A small sound classifier, trained from scratch.
Model: 1.86M parameters, arch gmlp, norm layernorm, patch size [8, 16], layers 12, width 128.
Training: muon at rate 0.0035, held-out accuracy 88%.
Data: 39062 training examples, 45.2 epochs.
Rows from block 6, named by matrix and row number. Rows with one number belong to one neuron. Each number is 128 + 24 x the weight over its row's rms, rounded and kept within 0 to 255. All counts start at 0. Numbers have three digits each. After the name is the row's rms in percent of the matrix's.
# u: gMLP up (value half) (model.blocks.6.mixer.u.weight, 384x128), inputs 0-63
# v: gMLP up (gate half) (model.blocks.6.mixer.v.weight, 384x128), inputs 0-63
# out: gMLP down (model.blocks.6.mixer.out.weight, 128x384, transposed), outputs 0-63
u.177 014:122159177109131114097162151125098102140066142124111115093140135120150089143111145103135148144118108137120122121109137124098111156123131134146136134066121064146159130115114211146126136155173135
v.177 019:096079087111112141096108098084126137139061103130139115120145143128134100131112167150158130147152110101107113150124139120126120123104127136128154205152136133126116137138152153148175120161103122
out.177 019:119087109122112124124100128137125179086128112134083114157107129146110170120142107140168112064158149139180184127151115164135127121133127121122092097150117110093104096150170114127094124136114145
u.178 024:152120125117130085114162147100079118111126114125052110157112137136163075098146114146144129145152096113141172157100140125121163109108137111136192097120171154095155117103138122109146109138136170
v.178 020:115106099100120121102108096094110148116074087120112096127138141116141136129101164147151146155159115097138134160132147135135107122119132154158175186154132135122144156142156146144165124164116142
out.178 031:101100118103103152158124114154153182136089130131131105099139129149137131134095108113092133149099138111139120085146131122121103124154069127159127122133077099124093122087134149113124124154103125
u.179 159:144097097139143139110119096110104107142107134140124135123167127121114146147144138136136173138164135142151109137121146173103155101143148129103101175129104134133120160141112102105101113114136141
v.179 102:142129112106160134144108099123156130163074120094112120164137131175116111095094143138111143131115120123117181128124116086102161146114134108147134116139089067140161155117166164157150122129106155
out.179 168:130145143143151170134092106128147154185115171128154151116102116110138151138125145155098134136126146136134150130116141139121155147117144185150112112138170123102133139123134138116132121117172112
u.180 194:113155132183122100127168169157115082084091152150110099125102110137087130102111101146161110126110144121152139155111095144103115084116147072120117115121122097151125160145108189117130121127139104
v.180 194:133141154088100097116105121148105149132159187165137141118151163116129094159138135129058161104162126151159145100131111149175077128165120143151112138123129149146112117100151119132077165121162178
out.180 160:144130159118110157141137174094083123156141117099092138105161129117167146114148153174148140126139143135143130126177166096116142174076139118145110191134120124115112164163145093134159110142108137
u.181 022:155113142097139128124142140134102096119147127110101109171104148124156119131120138094114119152146161152143080127130096122167145149152146117133144085143123158147130103172157128163132136143110110
v.181 021:091089112098097133116098115083125128138075096119116120102134167142117121134113140118150143150167111103129135163116150125146124090131142144130158202145153137136129129113151163148174124130124124
out.181 028:100143079126112160109106143127117160106125122114140132089161088150170135116128132115157168130140088086149121123102117098107089108149113148119144145120163097098160134145119084119115155112142143
u.182 161:127121138172118098133112134130086120127140136140113152141140109107116130222110135101128109153143092114141117149100141117169118124122095138146102135141143155089200157148140145128120124094131171
v.182 166:142164166086117144149116146114133112142152130121101103152125156085125131120105132173100088167100139083127120146120123117151118080105131078127092079126139137131171097103140054123113126135143144
out.182 158:130122162127132110141114128084157145090137108133136160166141102073171142081163138123117189117140150098138089171201159151121140102130139109120134102135157109159115106176146128142119134085133145
u.183 161:100165121143169161087148099134111107150116113105185149154101121132091119114143103083109118132093108090127171140132118131087100131134160116104120182176116137172087150117161100125159091117129165
v.183 155:082148100141116140123134158108115100142152163131155128123152118153110119163128148157149179072103152148125111097154137169122103113134126187156194107093121121099121134114090138129100146115134141
out.183 157:140108149099122134178160139187112115144108132166108145095100106149108130124134138117134159161155152120096090152123128169092133111104156130132108145083097111095147082133122166113132122107111108
u.184 018:113119108126148077110153094132123135137136103143120142109139111165124122150174168141169088160148124114149161113130124153091129134181158128093127107135092167135121178158137122127130119158161151
v.184 025:100114108141113135104126120081130132159060107133143132128149156151121098144137149149127146166153120112115102139144152112107148120115128101107131183166129110139083138125121163147158125128096122
out.184 020:155138146171093130108089102140137155121094151123166144134121134134098124123119133131109201137124142136150132121126083149108156125107088146113114163140152124088141100126189128125139159109118118
u.185 144:123128141167095132111136141115118119119154141110202071107074107120156107102134116118153126147157133116127165161132092151144139144117135134148129141138077116091135113159117130140139115097162106
v.185 135:101159161102107107103163139079156156106136150130145136113112095119152118139145130121155124088115126107115133160141126134175120141116050166144116123136129118123131111096089162125129142108128125
out.185 137:145147109152175114185124113133094111131120117147107146092171151094129196130115120088144152117148128131127152156125115125081141108154134150103100081107104131150114091121136114116098073161132135
u.186 013:156146152142167149078145102151128127117086082102051143091100110147157122120132160101115154104114165148105116142126129130115123163167146112137140146083085115133145134086153166138137110125154122
v.186 019:111102083095122130096112104100121148124097083112127097130129119108142120126098159148163147154156100102132133166138140131143105132106109167159163186151138127112135144144153140150159119151120128
out.186 018:131094101105112140104105104111107160153129169133154095157141135146137145162126133165162088097139113100196144129138093161129151130147101122132109136164160086068092133171132109131097153146105155
u.187 029:130169164096162149132143120154093134135101102139117116091096145116130159126111151151156130118111179117134201077104102172121178103153113147182105138135088115126112137085129124157157130104122094
v.187 023:128111061105142140091122107119114147123106081103140116137130106108133123118114148126157141160132112120125133170145147136147092147103097157170148181153135113092148135155146131126163120143126122
out.187 039:138077129149096129102115117118131157117111176133122147198165101143133140159148173127160116106110083103191082152128108149120113132110102125099141145141152118087123156144181113148056134134137155
u.188 054:101121128117146117173129132119091157121108134108097092180147122164150084084117115121089089139111122120153155126135128137135122160140091199120195114152161123121151154177139117145161127141083133
v.188 029:126142094119112130123064126104107155115112091141109129114122132116144144110108139120153143161165132136108126161147132135127110126089132174133161181184126145108140131142179136120157127119124117
out.188 063:140137106132106136119128151153132161105177104152131148123139086125118174099168104125132173116152056086122128156121163126143102094155131100118130116112127107129115128072134143123090138125125124
u.189 163:096150090107127119134120114133136096146111134171121111151139130129104124095147139119163137128160139119143118132134107148118086136157135108157143177131115108121153182143154106113130112088159152
v.189 148:124124142116097155094144108175120158146089115111128128092106123119149113131103152143118106127119113087112120159105131129152143142142077155149100133143157148123117128092150135147142171099136088
out.189 149:131128105111153125106145146116135086144100135130143114047167098108129128125119094169120184133122132123104092166127132132153150110118124173134137126116159177092140111137138116126086125136150104
u.225 170:152109098105116122124128164157111110087099105145136100147122130139096098128119112158107130101144126126158121107147139157172152147153123092114157124136078129106171149096123153120115118117172143
v.225 162:127133134087092115079117061158137166107127143130133148133150103098105125160106149103138164123134137126110107089150144121110160145097090132121137132109127159178120103140086102121140154156112099
out.225 157:121135152123183145122103139080145110156128105120131157166138171107140124144076110155117148119132140079094151112130130116119117103112127117125086134118137142106147061148106116103117161152132082
u.226 016:106108148120127109102102146096143114118134171164128098161131162129100114152163107096153103134110153131111162155066154123096151159092125115147145118107150115074156144098133137115148125104171157
v.226 018:102104098097118119107105104085126147128074091112125109134134128101137116128103157132158147153165099104127119155131139119131115118106118147147168193153150151117121137142163154144168123154117121
out.226 018:163111144147113125123149132149119169092126080102112138096101127168164131119129133163113132109134117100180137113180117162134098095139144144128110110145098132171085086142156164115098127149121109
u.227 030:142170147114157129133127154121078152091124140174124115162145139121151145112149145094117127144111114088147124108096088112160131088157116155139111112169134106120108166083147124154156132178127157
v.227 022:093111087131116125113130070092132133126080106104137138121126114117135128154119148148155149165146118111128116160122131131096119102087128159149144198152124159135108155116139117154170119130087133
out.227 040:126102114146088116125109110142152124120150087122120172090132142153077103137135136141157127133152127181106145117142157141113131123108121137124136157140136111142130116135130119096131149096132114
u.228 030:152121148158108126128143077129112126142128122138116088136096112121153196115126129148107070128096101131146145176111101136103125142110143111084136108156122132112178130112130120144137073163104146
v.228 024:121079110114106139129083117069158117131080105118119117124148146112105116131126159136155155158129120107107136148105158114145140073088118107116161182133151119158101140112104164148164092139082130
out.228 035:132100146110146146090117139167153168146129123134169150100123161173131096120157112129181113124125105135078142092158138140137098106143080124127119182114097116102082117149139129121116113121124146
u.229 111:150135127095126155157078101110092118113187075130169145131118147128109116134142114088074130136121119104119146168103134149138136133126056172184096139173103106151118076147167121105111099138126151
v.229 101:153145100123158140103115110095107106109098107144148123148122136146136124119126141168096150115070079095108121124160127164128135104129144164107124158136138114123151121086138161109122180122125139
out.229 128:103123130126118076156135116134161086126142118131132115137139118147157168101168096097139106131134115130130121141138146125149094087071194111111153129084113102151147132111118156082122160110116145
u.230 025:101168097139133169118151143119096122145177148118133141130109123170110105128142131122152108137155100138124135133120142125116123123128127104110135113091125196102135112138092117145125112162131116
v.230 022:088115101131109103133106092083144146149058114116114123123152130103145132151101164118145159152153131116121107160112149137120138096101136125129147184160147162126091132118162146160165138178099129
out.230 030:169095156137137115131129118161147149109075115116092087128118157116165129144124113122095162090106159139152155105141093143116130132136113123116112092140113089096127102133207146121124114104155128
u.231 011:122152142110152115093158150124148146131152120085111149111134155133102104155121153097158117159112129151115155125151136147095151157099129092100129158100080120120131117146080130118130101137105106
v.231 018:110097092099122142087102106093122143137080089121140105133135128121137109122097169134156137154155094096119122158134145125136108126092113151150159194151139126122128140146153141157165120159116132
out.231 013:154099116144140168095150091151095160116106159149127119119141100140139139135176144119104117103132155077168141120118078118109101123143122114135096137132154130091128134138168154145143127140134121
u.232 020:140117156091120136099131139164165125114139140129097154110126123127166083163127150110109146149099100146139129101142115139130168126157132161149137136108084125088135152135125187145140130124150089
v.232 018:106096081089114131097100097085124148134080084121130102122132135122142122128104158140158149163149099102121127163133147133146115124112126150147166187157148135122130150143146156150174120148122120
out.232 024:150147112152132122141112119116091135109118119109128139147117094120112155111132144107149133091182178095176146140095087110121102119133138078143102134159153094128142101149160086132117132135100153
u.233 028:134111161092154124120159106111123110114167134139116165161104123139102113155148147108129113152136143136115146127154135124125190125189116109134127090122150161128063136143174116126146109148124121
v.233 020:098122090104125123111125095091119146121097094097131125119129134121128126137098155133155161156169116102139122147128141136109092112131115161128169205149134134101113148135174138146170119140125141
out.233 036:140124103158117160119126128159103149142107126088119101122167094090165127145063135152123182127117105088200107111104128151114080120143128116105114155121130081083160145129100155106098137130145131
u.234 034:107156161143123136150138132129148161090089172133149133070156093117156139123110103153132142109124084104112092098159182125164125170127157150132134145110084098121124134117111165085123112105140115
v.234 021:108103111079098122128097115079141140130084119114129115126130152101163104136116152137118148167136084110109120143113140144117107102091134128135180176137138130120110192133150139175177125138116129
out.234 040:163134104114147108117157145116107064122150086128105116167093145112127107122133126100149109124149207149161142155109112117114105117152148104133112105161149149160116116154108100161155116143092118
u.235 180:131115149137107152127115101163109106130096127101143125147069139124138158120107156141125107103103100111087098116102091146113127127123155090163141127130176102116147189141115120076094109089107120
v.235 203:134138098105121105147097120141119129145169103167078150181137133187116149107160108167156178096129130133093108094113129140141132127115162111107114150099162127147164119152118169095129140111079142
out.235 193:144149122086113101153119144198116110048132156163105116146121152116126103116118159140145138118158115102145117116121157142129160166083165099119188146097158127100124133158124136119128141148095152
u.236 020:121141158197127128164106165134172137104094148097117157116137159129138130148101137125146134091124127114149103112095148091167116113088138104123159142096091137119123115091104155149117082147110163
v.236 020:111085112127134155074099108094110122126070090135161095121132121143123099111103154129158149146123104082121090163154148126154118120085102148137131175152147097132097136112176159130174112153127137
out.236 021:116122129089142166104131119105135137133114131157130116135135097147128117105130153120119145116121126126113117117148131117075099148136146108176126145152145131161117121116145091140172165138121111
u.237 018:130097131087124134085147167128112112103114152119144128142134123143138115092142122068102145136131123128159115137119116109140147161163069098133130100156147114150122157128137167123127162146098139
v.237 017:089096110107112110123108108081126136146072083110126117131139126105134123133114163126162161161159105104126117152115145129143139107099117134128155194155141145137124130105146147158168122157114123
out.237 021:133140111146119132155111115160086128146141106116092142103105139101090135133102107178145117152141121140126131105162132119181131087071140168138155125089084131102142114146134104087135136117200106
u.238 017:088148124163118165135167131165138131148098109143123118093133153120150167100149132143146131117121073119174112155102089147124098104119124105102180094159140119115172120083133114165136106114131123
v.238 018:104108095092111125103091104083120136125083085120122112136133141109135114135092162144156144159151102105136120161129148125136114110104123142134164192148139148135122155111152143151164111147113127
out.238 019:134105170114122132146114160103094128114149134138102136142134114165103095141137102113137115158138124172017166108133158093152146153124105153161115136142116130136100099151140122091140116141147118
u.239 021:098147144135141132138123109124118154145101135118161133143147136176110178112154109135126113166094096121089136110144119107150134111189162144123105114125094195108111147137167106153120144117087125
v.239 059:137108143133118174159167124131112094111123132106143150102116139125096141130164085137159123173113147095142115080089139134129114094118125112128115135108132138181102134061128124097134147152182167
out.239 023:119131128132123153109136148146112142104129111133093084103142185116146136149135147138111183132165146108141111076078172147155158100125078133160096142095115111113123116119165110094111139112182135
u.240 032:121141052115147162116093138131177153138152182099106105140129127111125110135119154093137117126143126139080115136092169122125098131108118087157146120118126120139168114159071107125130125102146136
v.240 046:108144170107136140126152170126118107153093154115108153147138110092156156146117133133101142131163111110106124123101149118089144082118113082131095125159096122170088118120134132174135161125129110
out.240 036:168127147135157107157127132099110109124109111171096125141157141131114133074107129105115142101109152136086113105149112118140163133156182115134138067149156090126102117132150154155168146141149147
u.241 065:113105146145152174129090105121136108133122111142112117134113173148145183079150123151120113131124131125120162120150099141128118139114087152056117130152157189067131160146112150119151095142090146
v.241 089:151141164099124190162173128134111116104133161125108175136107155118138146143153071131126117143136132127136136080087107162113073120132109091122109113147123115122111150095162151083125105128152163
out.241 066:127152153089098153132127170124102126121142141127059080130089179139141165141137137140101115153127088109109116112090154151165142127145118124166093153105124154148135082127145103135109148093169129
u.242 028:120133112134155141136122159107130141069097153103146137124117120156134142119112140089110126123166164132139153111154122137171156155165159151139111099128151141077145144143110096100112067147103114
v.242 033:104099066100136128126124135113137164127091133136099122115153137081160118151114142138165119141155128115131124130130153160139082123091117175108162179124144146119151155161124140159139132148145131
out.242 031:162112137134105133095118077172098089149147131136125094118117151090138112137140142139119130162093118096179075129148120131093116107114089143153165155147126095149147142122128111121119169112176126
u.243 036:124169129127128091144141108127139150143107148159084111134185177148102142186156116140149115136135114117120154099103149086121076092155185151140122122131139132118110151108165114166155132151140103
v.243 021:089107093110122139101120087104121163140109101117149100142131126117156116139116159145133142149154095097109129145147124134124093144111107155148164194154133133114129159154181110148150138152113129
out.243 042:147104101130122128139117150121138166114166088124147154178117049085105122150109164158123132117125162166119141145131123188097125161135080131110132117124080129135139114135144132139095124123096118
u.244 131:077103091118117155154123125084144131144086147180131150098109103118119121121141089109076128151073140107137114132107111142143097164153142140135125121151121154137132095176154136140114147099150162
v.244 130:146138125139126105137147154142142130165109116125123137119167127109122157104108151154114158139105148138156120132152115183115145135118112106133178171127100154163127091138137112166143160126077163
out.244 153:126119117109122174130111103169092090151150095115088180140105154163136102148139155126144121158113133160105137150090152132144121124133108103108123136138109133121145108154140088128161117143071110
u.245 033:109178157142139160133112091139151133165152144116130098156106126133134161129149161116122115102104124113119081157108128127105108153103092109099119104113115105137124115107143089153132162126096170
v.245 039:107122106119135154110116132114102147113089114123154099150127155153137093131154143151135115097157116088119124096139097100145117163133117156142161175130161182126107119157166097126136094124104130
out.245 035:143089112119119070119141148115129117126145089137095137127136132134165121119111051161151117149145094132127133101150125153109139151150128105134151117142144182139121152142161140125063141109146123
u.246 010:100149163096145147144099152136103124131144139094120134105168146135119150153132116113131135137157165143129158127110148126123098106102095150159128182112106087130151126128086109159116105153139093
v.246 018:103085101097122142095096107090124144139073094126136100127130132121143118127101173139156134145153096094110120158129141124143118125105120149136161188159139134126134128142154147153168120156110126
out.246 011:153097087125117099138146112108186175105098136178125122179113094112139122111097161108144112095111132134136121138137123139134122170133142108117113061122134123122138100107169163143123131135123161
u.247 014:175159108117139143134128126134156134140109130106061086084142136126130082134124119144149141102142122140119105137113158147156146100110120157154133146117163128147124104118125143111143119104147104
v.247 018:110101096095126125102104112098120146125084092112124107132131129104138120128094164141160134152154102095123133160132146131129096114086125164149168184154151139112142148143158143160169125148122133
out.247 018:108101126103138130145158140105079095082116103125128114200133082130146176122108138145125155121119127109130160159123149090135108150152148107115088060141104121132127124123129148165107102155114156
u.248 012:139165118140148127129157106114118124120102143101117133122131131133137154101139116167155107110114113100121154144131121101146158124104129120127139131094125101091148123100111111129116098124132152
v.248 017:098094106098114129109101107082125143135076094106133113129133141120132117129105158135156149150163093100123115145127140127132110112103117147144162197149144140129121141131156153165172112149114130
out.248 015:103082134092094149095149134148128144131128101153106112090128125156151101164115118126144102149095124141161112120135152148107084139172117125153117113175127121110081127129100119116144123153095136
u.249 036:104120112103144113159179180143111127114130162152140130133164130132130183141135157110141138107145075105092144143107113119168116089105133144168120156155155105110113105075163134162098150132106089
v.249 027:122136077099167144099113121113120142116119073114140107137130121122139106120091146132147125146133108106143148168158143126137071155120106174147171160139125103100143151161168122122154116131134123
out.249 044:154135112125110130140119158146120106108148074131100121127118079114091087145147120087115135173157182159121127119097140129135137139153114115098095094110132148137134122153152132112144096138173125
u.250 018:107167107130100116114146124105103115137159107100119132128100150122167130135115129108127137164151133104155141145105086128120139098175170126133118109158146138176154117130118111115171107153089169
v.250 020:097085124116119118111107109079134138141083087109154124128143149140114109142125143130146154161138096097122111130139128115116101107108117134134154205134129129142107139107169154159167130143121147
out.250 020:130102144126149158167100119149133160122095151155146147109135102113118093166123168121136138137141113142079117117137147100111172151121104113122145166097115114089110168101117140144090178129147111
u.251 061:137128150151121123146153109116124091084096134160110134114145109106143137132114078167118140126104153098141116093162127085134202115140092115116164141119129110092110167106135147099079145123099160
v.251 065:148114153104106126140161135114119157140123133132107128150156145118137138139161135139140101100148113110086136138107120127128113134124115174149135127171170173070114090171159104155126102175093170
out.251 067:144159124075123159119153151149122125149118133124087114132124124116115135149148162129115118121136102133167123167128120120115109115119165115082111163172176149123196114155102114157138132108158111
u.252 023:133129173095132117083135160148152129174158141118125154128165122134135129160112132130140129093158084122085176109136117104143128088125134187165129138090120129110118180124140124192118141133154138
v.252 019:121105097118153128101104124091132139136086088120135118135113121139116118128116168127147143148166107113115130156136151130146111133098107149133136174152128140104141151139158125147163128144121127
out.252 032:149125079149103156139109147113116163091105124110140107155105093140130141143178134130107174128155163136185168157094138134094120147134136085096094120141130111092117082117167141133090131137117125
u.253 049:125130086124159124155135067142126138148143113113118125143145095146114093115114172114129089102100115136113146131135098130131103158140109095079128137105097167082174134127159153114105160149109166
v.253 030:111137093130135145091123110109142136159107117112122099138112105091141131102144143137174170165139099120109088128136181083121161131077124138127125139150173120146078136146075117164142149147142121
out.253 052:162136103137120118077149113127151154150120109128144110121144148196156137177117101149156122107115127095168131115121133128091125131143114098100127166144144104087084119113101120111117111142118110
u.254 022:114156113182101145100122110132132158109109091141169129093137142079116151113110106146120118136133128118130092130155118141153126175149165131098136137179098163154131122147131143097140078115107160
v.254 018:112090096108127152088108103087131137131066108113117109135129131127130107131107161141131151164140094095108107160142149117144119118087125150151149172160141135130117135144154145164174119141102133
out.254 023:163134152136157119157120120148134094160149183148142143133124147112127123127151164152162107114100102116121125126127140118105115098095141144170135133077097140137119167108101123185146148118112115
u.255 021:159139124083154123116129152170153179135137118135131120097120106142115152161116149130107139151116122125113158108107090178127153085140119110133114130123129075080120146110138119153131100134147067
v.255 022:119112081093134131087106119113116152122114080113134106140127119108145129116098160134145131146156096107136138170145142128135091145103118172160164167158137122093146140155152140139155129133123124
out.255 023:129105124124129123108122113066086091133123153108136182170127167145139127118149135129173079136122152124169106116132078128133149147128096151120089174146146144107122115164144131096115122121120135
u.256 076:140151198114103148114146137139136128111144146123091123134176101136149078143150098094170137141147130106119133139139151116132117106135131117117179137151147127148113137137158105132114132139151168
v.256 041:122131076120118079124114122102110121119143092075133157120103133141103140111109111148171116170123121146112117142127123118117141088133097151163132167169156157127138117120195142143150109157181098
out.256 088:128105127146098167150139125133105098082131101137113091113131170184146150112121099144125164120093132188115101111114138181106097120140149135112088111138136085159134079113142148128134142119157107
u.257 139:135106148173127137142140158094131115117119155125138142078103102140177139119098110098098152184139107172131078140141127130134111136107154135107166117110127183149132112152086161101123178152142127
v.257 157:141110113184131116096146123137148140160140106123146119138173097093094161142114091098088125172130157139101111173130134139127160147151142087136145125126133146128118136124176140100126163141078127
out.257 149:088126142103127109121136126122144149101153137112132107104138111126142118157164139158136113121123138150095116117139127102197139124111091078072114138127127098143135157155119108142094193166163115
u.258 113:141117081157127115164146072100119126145149132154143108105108147098121140152141091119197160132107129162123142158121115158094167161096160130177123147153108142149144095129061109110133133092136145
v.258 099:104113077159090150135120118117085123149107097104144136147164124104130143113096159120102110157127115063155109126107114155169100126134132142185157130114174147162111125088176110141154112178170130
out.258 119:148100120142144130139131146154090109115164162128153101114116097124127096132183118148134138136129100123084143110139092110121123140124141109081097144070142123148099131113154154143114074165106133
u.259 025:146107072125097145153149135116142113122111151122120123107140127106153085131156109110122120134155081133156089138122151148127102146124116149142118121184174091181119127129137111126113169123138114
v.259 019:100085129101091121109102100083129148154087095113143111125145127129139136132120158133166150158161103089130101166117149133142105121096129145121148187154152129133136138106143149163164121143122142
out.259 032:116136142143130127148140168153094079099135089123132142154107110111102165110110130149101173116114131150080145132132166098152141116114181107130140112094066168148133123079108140131134127133109120
u.260 185:091146153109111141098122086147139097152098084079115154134169085113121165120094152149121139142121114176153147122092121119123141110124177167102136114141111137106148116126129126111121164123112092
v.260 209:138135113132173085140070122120150120137120137116134117154111081074132084131111147132114129116133119147157134130085142169143145113131144129103128177150071145136135101145125148143108064137108104
out.260 190:144089107153137115133106131140110150125150161105120135080105133116189141124125102102134135128164162149105157145102174123121155151106098141144098117080116139163137116171129149126144092106125128
u.261 165:134166105129123089132134122138142138088158128146130099086119147099156128149161135127154108086163136141103137134182086126084139135057112110113140118138137124116173150127080081100147132153114144
v.261 180:151185128137160159119105052155111099101145132133133175122108141132138134153146089151132118090149078129103097105152110089161135182120147116136140145103153106130109184161104084150130099179115130
out.261 161:090128093127127155104154149112110081132086125139122091136132164116129132117150119107141129140143100161110126143150134148152120107099141090096135152136142165104149142116137147134156103127125086
u.262 012:143116161153116117153140141134116104091144130099131132132140133165155132074095158123117133144133141108126116115130104105159146127120138125146113104115066106101124133099148129160117114117042136
v.262 021:098084108134105137121106120077135123151057098128155131121157144138112090140120154129140152153147115097111107150125150113119142096104120111105152195152147130147092124108149160149174120143101121
out.262 015:123142118117136132134100123112129160149114123160106128133141076074098127195131159122137104105119123122180077125120130103121117136144106132138172159150159134156130156126102119121140159144137149
u.263 018:172097143164163118153117134118134164128104117128081138121119128104160123144132102091132133141117103125151107145136127127152125161135166149164090094142136151103131107149136105125127107133152182
v.263 019:104089117118133143104098096088144136137074118130129103128120120101144120111108179134170146172137119093106103171113160108118114095092116144114147184158138131128142120121148151149159126155109150
out.263 021:105135132126117120132130142176130052124101126135197132123123146141103124075141154146115164106130141137114097131142173127103120092117144113149149187123119105160139125095113100133136170143090113
u.264 098:167122149121132146155117138118130127151183118114141083129108106174122190135140151099102154132125165126138111142099094119122136109144106116118127089166155102108105065136147104139115154127096099
v.264 056:129140126164100148103105149088145116137116131109117120141124184173074087104132158140121145112149132138114146098131130136141103125107118096107111162135135096129088126131093175152147083125070126
out.264 103:116105111129153128091116139098131120120141149103154154139148081058137131152105104190151127155097128128125162146125099110168102143119105098092144131128160125147145149145097127100082141128142152
u.265 013:143131154115123119110138160147154132112163107155154145102119113127144109136093130127151153124108118130091150093122118156141201150180123104129103146085146120086154111090140121093148140092142105
v.265 018:088094105116114125107105112079130137142066091118139124125139139126122106134102160132156143155160110109112107151128142122127122105099121135122153195161143136122112132124159152161172125154105120
out.265 017:137134165133151144119135099090084113111118133107111119151143112116124135133146160129127074136134152103192099151122104082135107114108127126123123143202133137151124150177140146115083120132126130
u.266 184:103150109100092098162109138151153087133110116122151100177131132148153111094109130143131160152103166118115166138148144092175134141101128104121133107105158134119143143114126135101117110095166102
v.266 198:133091147135151137077126174156143111114163124164126154116116143130106084152133139140123127146146115119100168134128088133098112172126167159126137120135147117153093114156108145121159122131137126
out.266 177:111113168120120106127161157162104146094158095077135100105141136138122137116097158125200119141095109134127119123100133159132092129102144159128160127159124080091151120086138136133137103129155075
u.267 012:113140176116179084122153139152116142119120159114085135130148144137144133131138134147157108085125114119143162140086155110139158139139103097122168104091121096104161107082121161132123108155125166
v.267 018:100093092099111127104111103089125149134078098111124115126141142114134113136105161146157141159160106106116121146130143129133100120108123153143161195155142138118120140130152146162166128161102126
out.267 016:133105099103092170085127121099121182118119110141107097135142100171144124129115124147139138140131106095174125128165125144105107127132096128141109120164146110102094134151146117112120132141145112
u.268 043:138178121138139150129158151116135125144124134068084138113112124148126127094107121147160105104121157102120118172130153123146107150136125102102171095111117135150108142148132050116176142119129145
v.268 022:113099119114141161100083121102148134140105102131166116127117131101132121090085138127163168163126090110123098159133165138134143123079121135130148175130141104116129141167113148136142108128118098
out.268 043:110124105137155097125154134121083131116122095171128098138140144154159124116146108142118179146114082112116148152158108138119156143159121137133091122136125145107116149125094149118113112141108109
u.269 067:120100131125133131084119103142161117141148132089101159119090125141119133108122122111143112155141125130166121137148119143127103152112137090105147105135112168181120119164145094103145114133107153
v.269 027:149128077094165144090119112135095140113121084126120104137161126137153093145081167150149115142139113097126131158138141150123093167111150159163164175124121112104110141122115121133153153165142142
out.269 076:115150119113169120149135120102113118139097127153173111114150157134154154117095090156141184128117109115120107144147085155107148120143117142120137147085132131070138128166132139129144147118142112
u.270 025:132105159144180134079160149150126140136137125145087196148106110163104061156130135105116153094110111165086151117160125136114158154143143108119130128069097133121113102112129179108138154108123126
v.270 019:095088098120094140105110084090110143140085087116143124123150129121122126132093163131163145158154113086135114159114153119122097110096122163142158186158154142143118125107158130159175120167123136
out.270 031:130138122108092120131120119107084127133105125103096071133124156149145185136125096146129116108132137081189103115100097140095129115135084148132097113150123124102111121182153168122108143153139133
u.271 046:167106157130091099118130110120125135171121087119134108099150123122154156143120122161103135118154137133112160154133114130128150104143119111160115114111129109109143152089117151162137156102150137
v.271 028:102141106102138120097112110113139133122090099108128109126122127102132106103097120140141139128159134116151116105164132137113126149113098144161149173113103155118136156161157145124147135143118137
out.271 055:141104122126129148068098147105105152126106158122168111202113111132122137108147136143117118117121146149145175150136137176121166147110123098097129128126134110102109110115132134129085139120167108
u.272 054:086114099106144125144143172135119151142097120143146161136127119145089152120092158113161110158127154118152159142130122120155130159113095092142136124120127133136145106127120184142099150079131159
v.272 063:103105131122121131086107119125123091113113088127161117134115106168143140098147107076133154169148124118129087133129096130163138121103090124120126155105156125152115174107121176104140121144139127
out.272 054:154146132141130112093140123137132129113138162113080124135144116146122143133126104159116128109129106116179141107120129132113077073184110118149113116120142102133163148095155087078115090128162139
u.273 013:160128143148128105148114158155097119096125144117116133151135143111166168136112147154085153130103145103153135151095100128141157112125111109155163102157157115137118116102132119148155143148098057
v.273 018:109099098097133146082097099092125142125083092122129088129121121119146126116098169143149145150149090102122117162142141129147115135108107153150157180155137121121135143151150148139160118141117127
out.273 014:099134114117105141121119093091130149128130092119119115152162065107079098124119185116163149140163130167077119138135152086143130144138119122114119102105124117152135149183142142105125124119159142
u.274 027:159158105089160136117136120132095102127116152148067143110123117138157126117117116097112141114150121098144103174133097101143145105211152115116149083146176134117128115152138125162133176143126082
v.274 025:098098094115115121146116118080134138152066131145082124132146149097169102151118165128119130142149110098083133139119139123130131108096159109115161173174128151133100145139153142164168128163099115
out.274 033:120114123148112144118117146144121109128145095075104124167111112110108102147091144184154138132123135181109157115117165130148173135107090170106108087143077095117167120125159129110096172097185148
u.275 012:171131118115181130093168131149110142132100117126109134141109097150146158093152128137154160115127151103103142121112113117146168107136091114141112114103127122066125130084138117140108132129131135
v.275 019:109111088092127130097103115098115149124090078116134103138127125110144122123093162133154140149160100101127128163137139132145091131103111161155166183148140130107129143145160136155162118152117125
out.275 017:089096116104069143106111134106106123129123126111112106121142138150125117181110122150144112141066101142175111128139136148110116134146085151139121130170156094122115130138127128086102149147137149
u.276 020:152095137139174107143190104147111142128062110121082141116082116135112102126169124102152138071091098133131142145168100133105150126160143122151152147124131130134096111135146144131111168130128094
v.276 018:102098093099127139096100094089124150142081095129126102129134127113143118126102157132158149164151094101121110168137149122134109126110119152150153183161147129122128133138166148148167122154115132
out.276 025:092167125100093179101123137104092098148142137095130104162146123121129120134101121156128154172118143147124111126106138134118105122161088143116085128126128120113152140167137100094097116140138153